From a checkpoint of a small segmentation model: 3.62M parameters, trained on rosettes with rotational symmetry.
Rows from block 1 of the decoder of a small segmentation model, named by matrix and row number. Rows with one number belong to one channel. Each number is 50 + 10 x the weight over its row's rms, rounded and kept within 0 to 99. All counts start at 0.
After each channel's rows are labels from the 100 images, of 14976, where the channel reaches its highest value: "peak on" is the class under the peak. Only what is clearly more common there than usual is listed. The data: rosettes with rotational symmetry.
# convs0: first 3x3 conv (decoder.mid.1.convs.0.weight, 192x192x3x3, each kernel summed), inputs 96-191
# convs1: second 3x3 conv (decoder.mid.1.convs.1.weight, 192x192x3x3, transposed, each kernel summed), outputs 96-191

convs0.168:55 57 38 58 59 47 43 40 44 58 24 41 49 45 58 47 49 44 42 45 46 57 61 41 55 38 56 36 52 55 43 50 46 68 53 43 48 51 58 21 46 53 34 52 55 44 51 44 40 48 61 34 36 43 59 29 57 43 47 54 57 51 59 46 39 55 35 37 30 34 54 43 42 35 37 57 45 35 51 36 50 39 39 32 45 34 50 48 47 72 42 56 47 43 60 57
convs1.168:51 46 58 72 52 61 41 68 50 44 39 64 46 53 65 49 53 44 56 39 43 39 34 53 61 41 55 71 71 52 55 53 45 38 48 48 40 38 59 59 50 53 56 69 57 57 61 46 45 51 44 42 35 37 48 60 62 59 44 42 51 48 43 56 51 44 42 33 56 67 50 39 40 36 40 70 56 54 69 75 33 45 66 51 40 53 52 45 63 53 60 34 48 50 46 54
peak on: rosette

convs0.167:51 28 56 50 51 51 59 42 61 62 43 40 36 47 40 54 64 40 48 42 46 61 49 60 53 48 42 50 52 61 60 53 62 71 51 64 48 68 34 48 66 45 52 40 36 59 46 47 50 66 45 40 56 59 59 50 48 43 48 67 55 46 50 60 39 52 46 49 34 59 57 59 58 36 51 53 39 57 60 55 55 56 32 39 63 51 58 69 39 58 50 50 36 51 43 31
convs1.167:53 66 64 57 39 47 52 38 35 53 59 51 59 43 36 56 47 84 51 34 45 35 66 49 54 48 41 44 62 68 46 59 39 44 63 44 43 54 77 52 45 50 57 67 43 41 46 54 43 39 41 53 69 42 46 56 66 48 63 47 56 45 51 32 48 50 55 74 40 50 62 47 56 61 70 40 42 47 39 33 38 57 45 47 44 54 48 43 49 38 48 54 56 51 44 63
peak on: rosette

convs0.115:55 53 60 47 66 69 60 44 52 43 50 46 57 44 58 68 58 47 33 33 43 64 39 54 64 57 55 67 51 49 49 44 65 56 39 43 43 58 40 53 53 40 45 55 51 78 58 46 53 55 45 74 35 54 60 82 44 63 54 62 46 41 51 61 47 57 59 39 31 51 56 53 48 50 51 66 41 65 60 42 45 63 45 44 39 47 52 50 64 53 55 35 36 39 63 44
convs1.115:37 58 50 51 42 34 50 36 38 53 74 41 57 40 43 62 49 75 46 44 48 70 60 46 75 37 55 45 54 59 49 54 53 44 51 44 51 54 63 54 62 43 54 25 41 43 67 63 41 34 42 50 59 42 49 53 60 49 48 45 55 39 59 36 64 48 65 55 58 41 45 54 50 45 57 45 63 50 51 44 60 44 38 44 50 59 47 61 51 42 53 41 52 68 58 55
peak on: rosette

convs0.38:54 55 47 59 47 72 54 61 49 39 73 53 54 66 56 50 38 58 66 54 55 44 54 36 64 56 48 52 56 46 54 47 55 51 65 45 64 60 62 60 66 63 59 48 54 46 60 56 65 50 56 42 55 53 48 46 43 69 64 48 62 71 48 53 57 50 54 71 75 68 49 54 64 65 68 35 54 56 45 69 49 56 69 59 61 56 58 46 58 41 68 61 71 55 52 53
convs1.38:44 48 58 33 55 55 46 59 47 55 51 35 60 55 62 51 53 64 43 54 53 65 54 65 61 42 59 36 44 57 52 50 64 47 50 61 56 42 41 57 57 45 55 40 60 56 43 66 31 47 50 54 58 45 66 41 47 36 50 34 52 34 41 23 45 59 40 45 57 35 51 50 54 19 42 42 50 46 52 52 52 48 43 59 52 57 52 60 53 68 58 34 51 59 46 60
peak on: backdrop

convs0.76:24 57 62 47 53 35 54 78 46 54 46 48 63 42 49 44 52 62 38 46 60 50 52 62 53 56 47 36 38 57 62 58 44 55 46 55 44 57 43 56 54 65 44 42 63 52 34 68 56 57 38 68 45 56 52 56 66 51 53 32 53 38 60 62 45 52 57 46 59 36 42 53 52 47 50 69 67 31 47 41 57 54 38 49 47 39 50 50 67 59 49 51 47 63 73 55
convs1.76:41 56 51 43 58 42 49 44 51 45 45 42 46 60 61 55 77 47 56 32 49 58 36 48 36 62 60 59 47 51 39 66 50 36 27 60 52 35 56 61 52 50 45 49 45 50 58 51 51 60 62 40 45 62 46 54 44 45 44 56 58 50 51 58 61 50 46 51 38 61 38 53 39 60 47 73 41 56 60 69 46 47 47 63 46 60 46 42 34 62 48 28 61 55 71 28
peak on: rosette

convs0.146:60 42 62 46 35 49 69 38 47 57 49 58 51 54 55 40 70 53 46 61 25 58 51 50 60 65 39 62 60 50 51 61 61 53 51 58 43 42 37 51 57 37 49 49 62 68 52 56 56 50 48 58 37 51 58 75 53 55 51 52 50 53 26 42 62 45 47 38 52 54 54 50 46 29 45 42 52 56 66 52 53 48 46 56 29 73 62 52 66 71 55 44 31 31 59 38
convs1.146:55 56 52 49 59 50 28 39 36 52 62 51 49 44 39 53 26 61 29 36 47 54 67 39 44 29 52 59 51 67 56 51 59 37 50 61 50 54 70 71 39 56 55 48 37 42 59 56 35 50 37 43 51 44 38 66 71 30 56 47 73 51 64 59 54 71 43 48 52 62 40 45 43 55 55 45 40 35 52 34 63 48 42 39 56 41 62 53 58 50 53 58 59 53 50 48
peak on: rosette

convs0.101:56 54 51 60 65 52 54 58 46 61 33 63 67 47 35 57 57 39 35 19 36 66 50 66 53 60 64 56 45 56 53 60 43 52 42 70 46 62 56 56 67 64 24 38 49 75 48 61 43 54 48 62 47 46 45 58 49 48 70 46 52 46 62 46 46 46 45 61 31 36 43 46 46 43 61 57 47 61 53 54 56 40 36 51 33 61 57 60 57 62 70 57 43 64 58 52
convs1.101:53 52 36 56 43 46 39 53 49 46 49 45 55 57 49 54 47 39 46 36 58 60 49 36 63 45 55 67 59 47 62 64 42 61 41 45 44 44 45 56 61 46 65 48 26 35 53 37 73 78 57 42 31 53 48 43 63 51 52 55 57 57 44 83 56 37 45 43 62 48 54 51 44 62 62 60 55 41 63 65 47 38 46 47 47 48 32 47 40 47 42 67 68 36 60 52
peak on: rosette

convs0.171:57 57 42 62 45 60 54 62 52 48 68 58 53 62 59 53 45 54 68 54 49 47 53 49 65 51 52 51 63 47 58 50 52 46 63 47 64 65 69 62 65 55 61 51 61 45 65 58 68 55 63 47 51 56 53 49 48 69 67 58 64 68 44 55 54 52 54 71 72 68 51 60 66 60 77 40 61 57 51 70 51 61 66 61 59 53 51 48 61 44 62 60 69 56 56 53
convs1.171:49 56 56 38 57 49 50 67 38 52 40 37 57 49 51 58 53 62 35 58 50 61 55 58 66 49 53 43 52 50 51 57 70 48 59 56 55 38 52 63 48 39 57 50 49 56 48 69 45 45 49 53 62 50 62 44 49 33 55 37 50 37 48 21 39 62 37 45 64 41 60 42 56 30 34 48 51 47 51 37 58 50 40 51 60 58 47 55 52 70 64 34 43 60 47 68
peak on: backdrop

convs0.68:54 59 46 56 55 63 39 78 46 43 61 54 55 51 48 54 41 52 66 47 57 42 52 42 65 56 53 48 66 37 57 51 48 57 59 41 56 53 73 55 69 62 55 58 63 46 60 61 66 51 53 46 49 59 60 40 46 75 59 51 62 65 54 46 53 53 50 67 84 60 48 50 64 72 65 41 59 50 48 55 49 61 56 54 52 38 48 43 53 45 51 65 61 62 65 52
convs1.68:43 64 50 36 52 49 56 59 47 54 51 44 65 56 56 36 56 56 47 51 64 66 42 69 61 57 57 52 43 41 52 50 66 57 53 56 48 47 39 60 55 42 58 41 46 55 53 59 44 49 53 54 55 35 61 54 32 37 53 43 55 35 54 26 41 61 36 44 58 51 54 62 55 30 35 55 43 46 56 65 36 51 55 58 54 58 53 56 39 65 67 37 46 63 52 60
peak on: backdrop

convs0.17:52 61 46 51 47 63 39 30 43 67 63 31 65 54 54 33 49 49 57 40 34 59 57 40 53 41 69 54 53 52 44 68 43 66 56 61 63 51 42 38 53 40 44 37 51 60 44 40 67 48 48 50 37 44 42 59 28 57 60 41 46 59 45 54 51 45 49 55 52 55 43 56 54 55 61 57 54 63 39 66 48 46 74 49 44 44 39 52 61 45 61 48 49 49 62 58
convs1.17:48 58 65 29 39 47 38 44 31 59 40 33 62 40 49 58 52 72 43 48 45 68 63 62 40 58 42 43 49 49 60 51 55 41 56 49 49 53 62 51 54 53 54 46 51 66 40 65 26 40 64 51 58 56 60 48 56 25 54 33 48 32 53 25 47 52 52 51 48 40 45 70 56 41 45 50 48 45 53 33 64 54 37 69 49 55 59 54 50 54 56 36 46 70 66 61
peak on: backdrop

convs0.135:66 26 53 39 59 35 40 55 56 53 27 62 38 54 35 77 51 46 59 44 42 50 46 58 49 56 50 54 27 42 41 51 57 42 56 47 52 40 51 62 43 43 38 50 45 45 59 44 41 47 37 50 54 64 41 41 43 60 33 56 70 66 46 52 60 44 60 51 51 59 50 56 46 48 59 64 66 53 50 45 42 40 51 55 43 46 62 59 51 32 42 34 29 41 33 43
convs1.135:57 37 50 50 55 47 64 61 27 43 55 51 35 49 43 62 52 59 33 55 38 42 61 61 67 36 49 31 50 53 48 52 63 44 65 44 48 53 73 54 50 41 43 50 64 57 47 53 24 38 55 56 50 60 54 50 41 45 57 48 39 54 51 26 59 59 63 45 57 44 36 43 56 60 36 41 30 56 46 32 59 60 47 51 53 60 66 55 55 67 73 62 40 70 50 53
peak on: backdrop

convs0.36:43 50 50 60 56 42 71 35 49 50 55 44 37 43 52 67 46 62 64 37 44 41 50 66 61 55 50 50 56 52 55 52 47 46 56 49 65 57 42 52 42 51 52 45 51 50 42 55 44 49 57 64 51 51 49 64 60 62 56 58 47 26 62 49 50 45 60 56 28 43 80 57 58 36 52 53 58 64 54 61 57 40 63 53 60 37 48 50 49 67 49 72 40 54 44 41
convs1.36:48 35 51 60 51 52 42 45 59 49 43 55 56 22 47 61 46 64 57 57 41 57 43 45 61 72 44 38 55 54 46 51 40 47 46 53 60 52 49 39 57 51 52 63 59 36 48 51 35 57 49 42 40 28 51 59 75 35 51 54 46 44 47 47 52 43 52 45 47 37 49 39 50 47 44 40 51 58 54 40 61 34 47 40 60 40 43 35 42 57 34 46 43 54 48 54
peak on: rosette

convs0.111:71 41 62 62 44 74 58 45 43 35 51 50 57 36 50 45 57 45 44 52 61 41 47 57 45 51 79 54 46 45 49 44 49 80 52 62 31 43 42 53 64 27 16 54 61 59 48 57 46 49 44 41 45 40 45 49 35 50 59 67 42 51 47 56 53 67 62 61 42 45 43 55 44 37 60 38 63 50 68 43 46 47 58 48 53 57 69 59 67 54 63 65 36 41 55 42
convs1.111:52 45 56 43 47 44 51 55 53 49 47 36 58 55 72 49 41 56 58 44 54 51 41 47 55 43 48 47 58 49 54 50 50 45 58 50 50 35 30 73 40 62 53 61 31 31 42 59 65 64 38 53 37 39 55 47 56 53 45 52 82 54 44 51 60 36 40 50 60 58 61 52 65 53 61 54 48 37 62 82 42 28 55 49 33 47 42 61 33 53 38 46 58 37 67 52
peak on: rosette